config = dict(
    encoder_arch='vit',
    model='audio captioner',
    dataset='synthetic speech, music and everyday sounds put through simulated rooms and audio effects',
    train_examples=39062,
    noise_aug=0.002,
    n_mels=64,
    hop_length=320,
    input='log_mel',
    spec_augment=False,
    win_length=400,
    tokenizer='word',
    vocab_size=36,
    encoder_norm='layernorm',
    encoder_norm_position='pre',
    encoder_activation='gelu',
    encoder_mlp_ratio=4,
    encoder_head_dim=64,
    encoder_fused_qkv=False,
    encoder_bias='all',
    encoder_qk_norm=False,
    encoder_parallel_block=False,
    encoder_inner_norm=False,
    encoder_moe='soft',
    encoder_drop_path=0.05,
    encoder_num_experts=8,
    encoder_moe_every=2,
    encoder_expert_mlp_ratio=0.5,
    encoder_slots_per_expert=1,
    encoder_shared_expert=False,
    encoder_patch_size=[16, 8],
    encoder_layers=8,
    encoder_width=160,
    encoder_positions='learned',
    fusion='cross_attention',
    decoder_width=384,
    decoder_layers=6,
    decoder_norm='layernorm',
    decoder_norm_position='pre',
    decoder_activation='gelu',
    decoder_mlp_ratio=4,
    decoder_head_dim=16,
    decoder_fused_qkv=True,
    decoder_bias='none',
    decoder_qk_norm=False,
    decoder_parallel_block=False,
    decoder_inner_norm=False,
    decoder_drop_path=0.05,
    decoder_positions='learned',
    decoder_cross_attention_every=1,
    decoder_tie_embeddings=True,
    residual_init='none',
    optimizer='adam_atan2',
    lr=0.0011,
    beta1=0.9,
    beta2=0.95,
    grad_clip=3.0,
    steps=19100,
    batch_size=256,
    epochs=125.2,
    lr_schedule='cosine_restarts',
    final_lr_fraction=0,
    warmup_steps=950,
    weight_decay=0.05,
)
Rows from block 5 of the audio encoder of a small audio captioner, named by matrix and row number. Rows with one number within an expert belong to one neuron, the router's apart. Each number is 128 + 32 x the weight over its row's rms, rounded and kept within 0 to 255. All counts start at 0. Numbers have three digits each.
After each expert's rows are labels from the 100 clips, of 14848, where the router gives the expert most weight on average: "top examples" is what is common among them. Only what is clearly more common there than usual is listed. The data: synthetic speech, music and everyday sounds put through simulated rooms and audio effects.
# router: slot weights (encoder.blocks.5.mlp.router.weight, 8x160), inputs 0-79
# up: expert up (encoder.blocks.5.mlp.up, 8x80x160), inputs 0-79
# down: expert down (encoder.blocks.5.mlp.down, 8x160x80, transposed), outputs 0-79

# expert 5
router.5:155122112172087122134146116115161124090068145118103161105134101183135115080183139160120156114131120110148089127172084092146045149175165094086146124169153114112097126165045176119085130125190123119100149139110124143170133166128170162135128145
up.9:119119118157155158166161105106155119156158179114182088113149109103140121118122141089132190117145117152118148137104146076120136155135167192148121123124124130136108140156099109174115117162134190100132097099070067140170063149132047146115122133
down.9:163101136105145105117182125142084087120182105111125082117155113146176134159061186143178125161131128106128105186105169115051124098063101204122140180132133118155155113129142170131151164084094036068122181104179132120163172126099045138127192088
up.10:088147104104136129128131129142115126046152109110154164138130111092117152130132082214143153063122158125136105133099107146098122073134064099186141124182103124129124159151111118121114148113114146132134090087081167164133092159225085124147137149
down.10:150151158092115070144131144105156116139124134129086136140080216099099138087182127103101131090198131165110114075082148169162098133116133092134110120185097113141091123179167153165161141106150183120088129172101157105100123105096118082157123099
up.11:094131119112109170126098180150171185121146162166100120091104148123117113132111082207140048123156125113125110129062108189103116113148095120100160118199147128099165112107149112120137181089161176138136152088140117156124147163133167156180139123
down.11:143146145119098109163073118138168200129161133108133127163075162095087148170116155134164111150078166082109164143162157150153152142176104140119100136156151205133165125123132131158113145127159156189170074159110077123045168113074134111118111128
up.12:129132127119130139132156125120182105131068128141136085116103140150125093090141152060123128184136182133167108097132152095109134154108149139109116096129126154149158004121080095135093076148144091136171155154136120139177133161090115134121090190
down.12:193075142071138159107165072168100108175196136113076079132128080124151123156089101158110162171118106094125141129112149119136070115090073139165152110107153121164157128178130143106140117139134139066163137120159109125171175190107133092123117177
up.13:172124112076142149140087101173129131131092143069108121148141112083139197196132127148149127141151079104108131197100132162155108093119145089117110146113137172155128146138130139130143110120065143131080195117142108112202160129154182115151142105
down.13:160158165122147120076046158111102134177117099141120066089094113083115127087093099144199106127121131135075160102127086123103162128175174104154112170175106183077147147136157109079166149064144093134097070185163146138114110141125137151079136081
up.14:137136110149116160175114165172138154173096135120113148089146142129107200182087091143107165122077098079089130145095153200128108124134145089102112138123163139117110143066082135175184138121141167093116116122190120125104125113126183126136122125
down.14:135168151132118142117026141138156202166104105097125100158059128057107140115114164140173131155066140102113198112158165130120162130138149109147092127134137208075125138105124120144156138113162093177130103133198155150140115064106159168143165114
up.15:180119148145125142120173162150101125168172139153094116102125154085094076140067128134134152123156171138089146128139151133142136143064136121098103132144158114093112079150086093146079110164137175093158100106117082177131144143105053104067092153
down.15:200159120143133141074166073142099102119122118094081075100138107129174172141064159077147154118148094163171127089083158103129158121114136177133131131110134119128146171122163200131158125162149109116144109156112111108140157212121070104136169106
up.16:178128150171120196124096087137114117090200103116070108158115131091093120102130146209145100144146107096143111145095133102191121142130104112152073099109085161121170185083127159075151119114109108123099144096127094096146159124124150152156141123
down.16:169133174144135120089037127115075084090118172141165146161121097127127090127099131160224128080170128130113154087122098089161165155152187148167119163158121162137156157119120163079135173080122120167140089163127110105074125087166079116086150111
top examples: bit reduction; everyday sound

# expert 7
router.7:119064131115065143135153120129082140100119078083092174144132151140196147130153130088145116156114100111106096128136128123122082125120180122116130143118171088157151107139136121091144139125149099117127147178145175093195165085145137156132131126
up.13:135148162119118084091117134121141145093089122167115090108181127117109188050129081164134150107145136142132130135126164161118162133138028171119068144107121127137167101090162125110120143146162105144144098130131113083152105119122110082093125133
down.13:153140091101143108121159125137124067170103191114147129142082091175069084217137134125167108120167166121109060144099096088165060132112100079133110092083104085132099148156181139106105127145139102136073099107139126102116137166158143078094119092
up.14:157161138108193109132137123072143143108108130133113108173180130148103148114134143122182095192145097101124168146114178176175153162144102187143106114114073116168165035121181125115183134151109105162174093149089121139127166080092129130094165149
down.14:147166087062120161157183156166138069130117148057126114182116081107144149158135103115118117114166117121123119172061091101164111156113155117135149123073132122118115162143142181164092123144120117135094118079113118103086197136161144129089083150
up.15:086108075220108148207063108165129092116121187134131158111124112095121138138091132062102239091099136123127119138153157094137131087137173203124190109170153141120139105121099142113186106110173127113133156121132178171115105104190101110126104170
down.15:101134083122064171097141143132141130134101153143161139113166133086107177107117088147162179113168109131123130107097099145175123110118109126116112152146121082088150102104101159187058113062090111101131141120165123093132123169130174090103133133
up.16:132170133143153089136179088098144127137116057055087097122106112154157123113118158130144143128147094135120196148150166126117157139089144121188065095142096126135115128137097070134138115146131156175179124151066153140082097172113110135166203160
down.16:127125138080152067066131140111135148090123046158100180088159175134112118147099103145109116112094134183117086188077155099078180180130131132140156148184172117166169167138136179159144132102164124175147147150147142144089123154140135127136153146
up.17:137174164113152129111186120145118133138099074135153081123172156110168072118087161104110184119156118164175184124181165069132116170120111069170087144111084119131167117154124014148161138150146161147146134093106146140091127178111080167189173128
down.17:137121127089141129078113129161122136141127079150090112111099159131098126160105075130130127146061107218132126166079097143119166159124103128126173156188160136157167172156148153102162120112148133125128204163128108150089091125171163108101121148
up.18:158105085165158124133142091074150143142103156098135094102139091064172139099069088141112149105152126154113112107174160140120143117160136086179129121184133144174126117110086090091087197131121135054151160071117088156135068155113141164167116114
down.18:093094181108098101071115096163167168136144120126157094181144178068129117150123095108163122079101154140151149091154131078086075102097141124176109153197140139124119178127106125188116092173100140110132167136178179152110117064181146087111158106
up.19:122100124141156133148145173184150147132106159162138099110121089131078077116169135134075150143123113105099118110181169126110118119073132176112057156103195119127110116100137132117122093132212168131108139048116125167174123126102124123102048139
down.19:121115188075083097089136096124100141120133080134119163131113160074181128141130165130181092140078196097103108138132094126204076160096164137126102093164069126101155123143137092124206114116085129109123084127123192167153069163163085090120149129
up.20:116132037129189116182153107142107086147129140130103094146153115147047122183155191104134206134088156137088115096078123110150068122134128121106179108137152186158143175089107132105122109127062085158083091114160163106135102123209154123160176136
down.20:126121190171095117120130163178098184114135094081155114156104141073111148118169120113148099105143181117126087078190115145178131124130121125138095121168107149134155123098162108118034141120124121171194096135129086149113111146102155091107117169
top examples: everyday sound; reversed

# expert 0
router.0:108153099119130161167124098117126162136110087104139162120147101102070174115077131148136136162090082127124093164137132145068060108121121148133095170162136145109108126114107162127115210107168121095064106147143096154148120190163118094121080067
up.9:142129107070100181144102132139069176067128124133135062151172111158132112146169091068120176071167107177077151127093173135147142107113096126089057143171199100161130117110099085175113151105125115116126109135140134071168152144120106136079114133
down.9:143194161143128158066129156063182134196133079116092070145134143155111123152156138132113112083116093070102120111116165095185137141119110102111129120064119137138082187153141095120155199150131122079087087111078097105127145146121114131140121183
up.10:133140145111069146151164119135070121052158078115124087198118163082103057130103146113158080107174112104125144161128108156164107074108100124090114120121135097167169179170135148166127133107163091130123152108184130059156188152157119098112171101
down.10:079188179093103078080123105166136073125179095115121102134101116150108144170205126097116120106135142071069126132131134120128130137124126155137133128158131126123117169134135115077106130096144093152129117134121145054093137175201112104080086129
up.11:119137201121136187190164134184097119125153088163136158126090139094098115147076128154146096130101171085142121149142127220151081141121115104171137139155129151080202107138167159131153123085163131102151141086162177159147109085153135102175144115
down.11:154130133071111094113121180151088117103072161082122135133179109081160146076176192088156122105149161151149093114120096143120141135071151134155089093123079117148169057112104098122120107111151084182145105112102161075125204141130137089113170157
up.12:139062130131119163165125163122133138140193150144130145121118100137116150091151125138126099114062075062128135120092159115146177119152173112152148058161164154135101163093151099101078157140149117124128114136064080179110139182140166122101069163
down.12:172127140128098146083178091126124158152137098083120170145079112111129092091145064088185179090108144137144089127121098167142168121131120103126113150091169239164175153119104145151130114119112140088116202145106162146134097157156058161143111114
up.13:100138136128126070137187121125139112168134105170108106122080074157119082072201117116052158122117125158094125130139208115143127172133118168202122107092106144130101155089122126080102091168136195163138159118136125197153108136149130133126113167
down.13:105157104137104069120124162111173198157047156157116091123201091138157102067187114129128185119138120128179130101098176063098152136139119166115138166095133124146145115119092171147153114158121160129095117162096099142153162122137114130182161129
up.14:108115121143141142141223106101094056132180146119102138151148150113136160128112147180161134169111100116114146104089130110153168163123108146111147171149138153132035122151142149134119129128121122102117125171114055137103117136171130087099097144
down.14:122118138134133135131201116142134148165136116068135154085036130089067117122188148072137147131064126104131108162094104105216163158133128133153103124131104141060127153161126126155179151116156134100094174140082153171150126151109089152072094129
up.15:165091120154134137170128186176109104139063141082103083112139135063118178160084112164147139113154082122098114124104124200122081116179102074124127116145173166137114106099138123145127111077154201097101110150161133077095131167141133081110145126
down.15:148110153175116188124179142103079167137166135130193144176129126095159138171145116112118107054134120066085155133085142136187169108179108052110094119127143178130177139138131124126090171081133090113130121121071136087117173102071127070158126111
up.16:114100170075090099157166113126154118160135103138080157090114080127156164048114144151085163128100151088149081138143192096140112117125141139200144128134105162112129108132100116140148103127079170160150144183127192182108099141181180121158139145
down.16:111143083075136078149095134148105132090096149145144173113194116123173131088194127138164152139154110180157160103116172106121101135060153170141129131153067125156106134130107180137148101131150119095068185105146099109150117139099114139166171144
top examples: everyday sound

# expert 2
router.2:130181160154102139173138179091071107131165070145151191116063067135095141133105142159144094172101185132191099099123156117130088131112188096134132091194161111084142106153088170152119133092087061143161157117135129150176117166133138145162114189
up.9:091142149139128145190157095123121147186160137138122118129128071155105127066086085133114092135191134143088089180129156165161089162140071149113103159119153139110099102111112161089151158133115176091185169078106104176115136174136127132074095097
down.9:109171143103098151094086136125099138155095157134111117108171154126126106110169153162150126187122087181153138120156161105078117189104142162101102049165126093113139132067133203090042157111094081104166141131136127152163069111167165160130136096
up.10:136177116097147125172193108145107169195010136120146117152133125143124147192147133084172097126119155125110170196127102105148150122100121084146153135108097162135115156137159063154080066130127116102125142155139147127046100167160132138134117105
down.10:191125087166132123091177134150069098141115157141070151087139146107087085130106129118129062155054118090121081084157176151106122039099095191124118128143173144150150097090146134116114106101162130103169164163221138220132096072166144120129143118
up.11:150073148159124197091143084147143134105178062120082171169112116124156100172142136153102125115063141087117128184123132168130167079123024103149131140154175162156168163115077144099105097113146091098112132114137127164130096071158120166134095120
down.11:147115122117138109121095067134122121041122113129178160117166158192136142086122101084180134131134128141128158172123059145159113122074119121142169154194089141115111171099126145127176134036114124142148131101164142137139090157124131147174133130
up.12:165071218111083108132090159115181120150095103152106151111109131118126139135130135118125160161090137083152076156069145167163151180137204162143170116134103098096141122142102147073112126134161110118095082160138106162125106124141116150137070155
down.12:159095079131166121121058065102143139073157107167122104124173204211136116128118155148146175128175090104106145104173096165147086111101053101088135107121054128160151171182177125168150099075135066108135122091166113129101157127109135134211155150
up.13:111165069113131063156093138117147136096131125107143153070095115056203137126184129150133133097129131141156134096082110083112196162143150180114205100130146060138115107122165127190105157144121141144150134069092147134109139117089151152142122162
down.13:162101168098072170176133105113170129090188118137116163140080131135117162138179145111116158093107138073126124125136092171195122129185043131128083150147119165125151125130085036125122089060142127149124116168076115105135111125151141104104121162
up.14:115158145089202077171154129144130136155128113108108133148129143121095112114132149122132141170135098152106125183148146137082092198086133138159089158140131121129095140101137164090115125145176122060087140102171106113146078113203108129121145078
down.14:184180154134135124033142091102134140076097099087126161136125071090129109129133102135105161143136122177171155136092149136136133088139124132143169121094183082148128103129091174140135119170087122138126136137141184068106117083127026119107135104
up.15:100103085115119135127164130152203178104141109115114071095136113116172102086184113106096116126162126125119095112214170114111141182104088105144116125130135120129121062123180153151064150123144147150166080100091116119178122170157143143129113121
down.15:138183134133095124127167164112127110109146202107140144134145079146160170087136101138054142107163141115201147097153099122181112177169127146106113103082160113084077176114062200100148124138119151129112122116067096115085110119175136154142139083
up.16:081118130088129163082084103176139119116125170146141149147140110133114154163089098141191144132073177089092135130091134115128126052125056134173109182142071191136139177117129099153188130129144136098086106112127145114145166088142154086144124105
down.16:081170058073135104122153137135176104119063140048115109079177143148142169109104140118186129147142081162122099081139105110131174099091150121099135148142129122123100172087070124134166164107176174144174136101074134087087090122107130132128148131
top examples: drums; short reverberation; number of effects: 0; reverberation time: 0.3 to 0.6 s

# expert 1
router.1:100041189193082143133122123110111114128104161148138100140131157085155136148114140099127115141121107099102133135135096142155097137116124085150129087126111168101151147178173134126138107172105165139136086100086105123124161130131101072136129163
up.9:133161110083102000145115106123131176171096102124143109150173125120147167147138101134152160087080123129146081168108144156152129191188143136095113168129136088153113131105137118106075139092130105122064155144142103151108170127141071135134115125
down.9:135153133096156122134135078166165141131093124066200050118159175174107112178095144129094103096126093102181136174132159149132049143084155159130155148133097057113143179116167130112105091119131127095119118141202087129102147230170151124118059099
up.10:105128093130077086118128185099159145113097119071095083127122095154106125100172216164105124093191108086114096084111115131149104175126158131127121131066146148101141113141142116136123072171140106076125146125162105130167100126074174138087157138
down.10:124099134103142135148169129127115105100177168097090142154173117127077181122071119146143087113084112088114159153168149115116151112124123139197139133137114164151139080142084117133128132103159247175206149134153182188115102097154150119129120138
up.11:179141054118156110162122193162153105106131176113108122106136089141114156098172162060088143152176154132138084159112122095148186121178140141076138134095069094078097132086128153082063151151112144180073141123076151122181137086138177151142146149
down.11:129080144165149140104140158174080134116090113133143166115174154157068087173096188182168113102116053131110122080163132173093071102105157109114132110143097143139156098133145073140151118100120187102154131173144091165102159111155130136178108149
up.12:106124110128112101098151164155150171110105089091101151135181103098119141138127105152130091181165122114151098085125128152057128127152080186091122102166138151095180148145156097073145122116203140104141136117128118065157166117113184103112197115
down.12:111143147124185162141074139139114094096134127137148158147090134142122088124135107113122180072093150131151155075165150118148153142145168139133099075155172105101074089146040145134125177152121165125118124085165136153099074048038096181113132090
up.13:144144151158187125173125154108121170163145126140150150062104168142118046106060077170138116060076136141130116150121119140121103119082137109123119116149162126147132056166100149125129082093195087095130160165134153201076132140131133106110122171
down.13:154139037095160166121169074121141116139092127091156134152127071128142159138150131175123122122151133131174122078090141092155136159144151150152097108067123119173125147115131063177067115121101122184145160198083149059117133190125107098111170123
up.14:136112140155126172138080086105139104121142139124142180130077128159143124179161062171092067057134052167144144130087148095217149079146100090083111122109167178159171134122083155122132136184151095199126095138096093149154092120124146213121132136
down.14:119108134085155127100158071183114141148132088143072144147146108159163154124134143155126166086051152124058122181162114182114178148211133169195102175107160133138120128130103128119074103092091142080138101116072131158175172074187132090123131130
up.15:142125158134142102109122117100079141129127108105054154123165122129150130100166061130149128147149098144174163137185103133096184139155147152174172110149097152165144146137172085124187137131165129175105067157110095101138086100108062169163121156
down.15:128104137178191180134136194125175117099085077153082115149162150170106102148094158118150127134125147115123132142101167135148061096162184172038095151118137125114113148127079163134100154111089085060089171140148139123131115103107103089069122107
up.16:149150179063175100127122118192082097111082132088096170209110122127138182105206096191148128169159163129128116134119137118173124087144151141055075147089108117095084174133152134151090129109123153105128140160104168085209131173120139118062145129
down.16:106156117079127124039072113146122154069123123189152151158122166103103099122147142159140145081110140118104192116149193123126146080157160144090144112203142114151139146134093137145174197140130164092091105082134117126106146021127137164122178125
top examples: band

# expert 4
router.4:150166111063166113115070159108175159077104076111110118112140164152093117104148138129116133112164117142116122127102127098095150096131072128100171163118090065146105125107184115138112141123140121113123071133098133120091114109166188124131152126
up.13:102114137127191153122098108126091184129125164143063101139147152076085121136138166077096121125134150098173157154142117049115122119102149112142093124152163126229134075161158064102126141100130113154139159160154144149153183085160136130149170110
down.13:154106086082105147102121114141109105148108135134106158120128153136189114131110135141132176136156126121149080082164101153116145138108106170140129123141123085165140147107095133115104183207131119127147149133144115108154120098095141059107157163
up.14:076119058158094151139101101148150131135141130122122164172138154144102160124098111147213020116092105054085159159088168085177158082136162108125111193133100169176126143128117191119170152118162105104128133145197107107105171131162157073098074097
down.14:104124118134108167120111165098119090158104146150151134152174156045153068130164101147078125083146134141126135156134107172159145198148112150137095098087160174181134124156116115141112179152108101102064118142116092133166128113117120175148152153
up.15:082133081088154103120118085119107144117100142189089187109116119142054108188189117144136133110084163116100133127106116099133122100136120176120099117170103139185201147167138131114182151078144093158073109181228105166113114121177151120130089131
down.15:162107141125119075083117123093149133130111091138116120097126107156128107120118179130119100165082156163165153055153177126081136189141124174094139128067186128131104090105112103160124131103124038167078147154194072122112148049169060087152114118
up.16:163086173134161146146181090154116137214183170167110170114127138154145135124107163082171145113152177130123125099086118117115159123103129081135097104139188129101160051163130100109067098090151145130193112130098146172087181105090170123120102154
down.16:153155107114158101136151089169153120187143104090118165131160119162136141111076093132087117125156082135117124090156135109122154128202138142125163153149130120196104106092105123072094126187187146098107125186123134106110091177124121045093122163
up.17:098167182074132119163088215105131138179223118114154103095172178074182189093130112102136145117100134131191124137082123114119115094101160173127118083101111113092176090133133136129103127081129147162163167112107194192120146159117116127117073106
down.17:162162140114140143129184098130082114071187131045145084107147154140130136088086143135159131028133102146096126160162074065135125150146187198168093124166139138128149158111125177132105118213145092125159109133124179118182150159074107098084146134
up.18:136085121132161111125086125129145165193181143154106151134179148097100130139138152111127151123094184096139124104206141114124123146105127111089108121121124118115134067119148052090072166101127123164160170168139180178091154094121101097168095075
down.18:137098132099151145121184134182120108102133153084147115115150149139149167090099145153151145079181111093150073127136122127048102135130120197164095114158168117188134109083068157064171109216150088152132213136169128118160134130121129061088122187
up.19:078161115098146106159107159084120184151109127147079124126123055065132153079135098113140126105096162120103124106181155140123076171102151148213125114143113112096089101126175113126138186137128113150133085126129163131189107088122140148151143075
down.19:111122126147124150131177186115102105118122132146102135150148095131125134114069086196074136087163160086076117116145138102119137169123135137155060114141140111125125144139062144160173141102112112165130076220111119154120128073115149073082105174
up.20:138184105112103162120131103126167122107118128080184092142098103132167131138135081115109138121128110134227170170094139082142149111162130118104093107148064154077128156148081183143134123111170146120132106079168163113178114154158106148151191142
down.20:131169179140128160081163134146128092127178114167159110142148109118153131144137174127062126184134138128171049109164122142098152119120091154134155130089166092183161056078109112167113093115149074111201103111160155146119197081100118156155130174
top examples: everyday sound

# expert 6
router.6:154132109105128156111104118111187174107135099135092106180127151150070156182140161143145115124116104059120118219126138158132118087180094140120109105160113148136147194089093130128142163113152173162076126140164112086125091087160183149145132100
up.13:038185118077095138107110209121140149110124155097158155113111097148144146140140101144186114081115157142151171115137112124191145088153160099110098103114098077100092117153100190119152152092067189125113106109140134135245140109128185153075116128
down.13:108180135153103180135144107118147091161127119074086123155114086129104125082104117084109173181106120127064148139139147133141140151136118107169097147123120068110175098099121142052092140127150178098112179087148094149135085120118100211062046142
up.14:084062120132081133139118063142146181072095143086130108110104138131090109128096132124190118112134152135124144120200135160091131148106087156173101200136202203138125097155156110116185122095140137109169160109123141108081173144059134084149159116
down.14:212143101105116135103065141122183149098140082102156142111131114132125106132143094111145129152161157149146147088213118091123111167112142138152164096139102129110134119087119054174153146140121135135173125142144166078077092089130040102136132122
up.15:060146169068106138144092115143135153204168176128102085121127126128087058131123090108128142190151131073129106129205034167110087136128064145111148157152238120140098143177146140115170139156126136108128155108164123145135189135141137090047130150
down.15:157142129131121114158142190142150122097146093200171150111168138138149115173106112098147178090108113105096135072150120079147135099119121074065171137120168136174086126071159091194116118142127103146134162123141167133101137117099125114088172214
up.16:160090160110086098118171085107124098104148124127100083143143156081142202161156152126121123090086149141207134130179175160125131136152132126185139107102081174170125138165118090135167149195056125187121133096097141137101193122113134100151152195
down.16:167137106116099179105126079127131166150100094131199094096080041108141156078159129130122122124138153138126176165136181113148149145097164152191046165059144137136113114058144144139081094135143102182191139119138197115157142090209123100140136078
up.17:081191069107107163173169135145122098169118214113162087120124104165182166153144130137156153127125149091086156107081090157173091106154138132143140102125140113144087126153098129157151146126059195125093158129168131094140146158119154156078067102
down.17:111100156158103201135153118141151180150086079077100119108125145069099164116093123045078141151100091093045140175139165161119126204081122145172120151127160097119148081117161126075114119101124100095117136159110064185095106120128117121126063139
up.18:191096139126152138102178068167101141092124047126167156129161134089095113149100118159148126139171097140132114148054150097125148163109097135114130117219124126175155139116151143129105126122168103128129181142164075161141120111118130144218158140
down.18:124145111162156158166141126140166070132133156090183138102130137132144164176130129112137162098145181170141115058085083107156115168104130083118113137082133101126059142144121110201077161177149139124125079115120125110099133165159096084129119125
up.19:088154133126146109154129133127123176146127099147150113079145051088123172119117085110045144130102120182147140164163148135069134168129110215182121104143154162147110124085165124096154153141178149104129120125101152130113147087171060167152092123
down.19:113084052090103120125097193203066155141128119074115120169175164137132102115132100137163113140113086117142131069141109103079124133144111185142132143205097153092178190163170082100127168128134142143133077102148166107139166130139122084176147089
up.20:100127123077115134134145113154134123112127138154219090153144075160158158125175130085162078150167137168109231125117116155161171134157117123118114173131167158081094108084166104146167123116067085099107096121130153090157151075143147148136051135
down.20:174151214123177196114082135157082123161143160120136102097132135133069125148099154091128114166133091136120129139121119114142101158128057208114132152132106104111178139093161100144088107169114128112176165107097098097076177157104087129155086109
top examples: tremolo; drums; dry; distortion

# expert 3
router.3:125086174157148186130096094189131070111156144140159160102103177127110111158141105110150108065074176125127147209131147131199169108116075103124106124131155160128111170133107143172163099113118098180160074145102137137162104106141102072117086151
up.13:100147108105137146144149128099129133178111175106161099142060106168147163122090093121118159135140119134099086156067046125111113106118138110120129139126115095117156172156152133103069155152088149044090134111131118126104118112160179156078135153
down.13:140135108155157206095098158104151211096119122132142065112167143110181103163159104137181111108112100115134132118124190101127156155154110126071133136121187084190113072132116145117088182084125058177130108140126138091127107120095211140060139072
up.14:078141164157143116139124128079106169092122080116118170069125031111129156071107093114109186165108130148086090087125090119075133171169100083178168158167172110078136069126113151125092106164149136100176108130134133156183066127166107118100109108
down.14:216132206138160148092123092125155172132137141128153135138120128074150148164122110053139107131123146096134126135110141164135135101163119140182145168097134151164169103104114121134132117155098090144106172143120113150165168098117137139168063106
up.15:127143159181097108157092110147071147168071084103134178108128074135093103107085117113137172196119152133115131092175171117152136121086153116165196132165175116092195087095127200165150111121166109081146141162186157128150127156154095156103101109
down.15:164115196134129085116194118067185105142135160126101139176147111121105173160114134128154137066132104101138107124080144124091103167132117124175111165115131145149122076103129069147097113148034138148144182134110100109101169151088123100079111139
up.16:144133085106103147166121110103165177122127136151119142168167076117168140104132172120123088128105196106187180182180167133132151153074121153142111135151068059115032150150149140149157112132129120128072182104153134126133123090145142138104157080
down.16:151133116046142105151163078131141162151174148104082163097160153142156102180151155131133128091137124072111133166095064118144159130092064100137168161163072105172053172119083071158132130072112186124091179165097118118082166138112149152129102138
up.17:087124152119142122071064122149091162132139172185111189107131116220173101109157108138157121122096135167173186137164151123143163120122151118146145136145137153171160086089120173121177178136155137146164125168187130088172131124068088107114120136
down.17:126125142091106136170174092104182097122074151091123140163169106093171157157152124116087139126137106096134103118065115178069057117122106172108131112139194125171129140126104126135176095077037145124150134112147131066109117191144145145072161133
up.18:139147150121097110106126094101171149139112113123129101134123116178175188094186165095167125153063100192162143091132188122108137122142187097158090125067119139165123128107120085114083218174143129116093144137179133112142123120181137090124142044
down.18:106142165142113102122120170189134125168075105144119107144143160129139158166113123102195153140131140154095145176153083153128188153161115149153148124122143189117123090137101130160130153053168156188131160158137130145112153092114175094104110121
up.19:141128148107132116102093108120184128158155140103125125099165080093201169113148078123101152102089074157177124138125110094139085102177125127157099106114146153117112111135100105090066117191157159112094116149196189131219154139196169133115127083
down.19:138180140168102106129077096094145079108143101086134175139129121118120097138067176071160100140152106118089121157126100161106130104113118140149201141186119167158199085139157170164179166089084127109110168137145144103178096133154149139137095103
up.20:211110125122187147160152163171113108107113121175125127171125155149135079174152140117133109123135134156130136072095180093124140121127129182078082097126127098164166132105077130121169194118146116149171121178077116108128155107103081119163162184
down.20:084102109148096091171165175161117167155109115119124163167116088096118105095143133085098155156093094105137149155065155091144125103144145150103093123152155110141122140164120227078146118113131045115104112174146155075120180129085127148094181112
top examples: telephone band; long reverberation; distance: far; distortion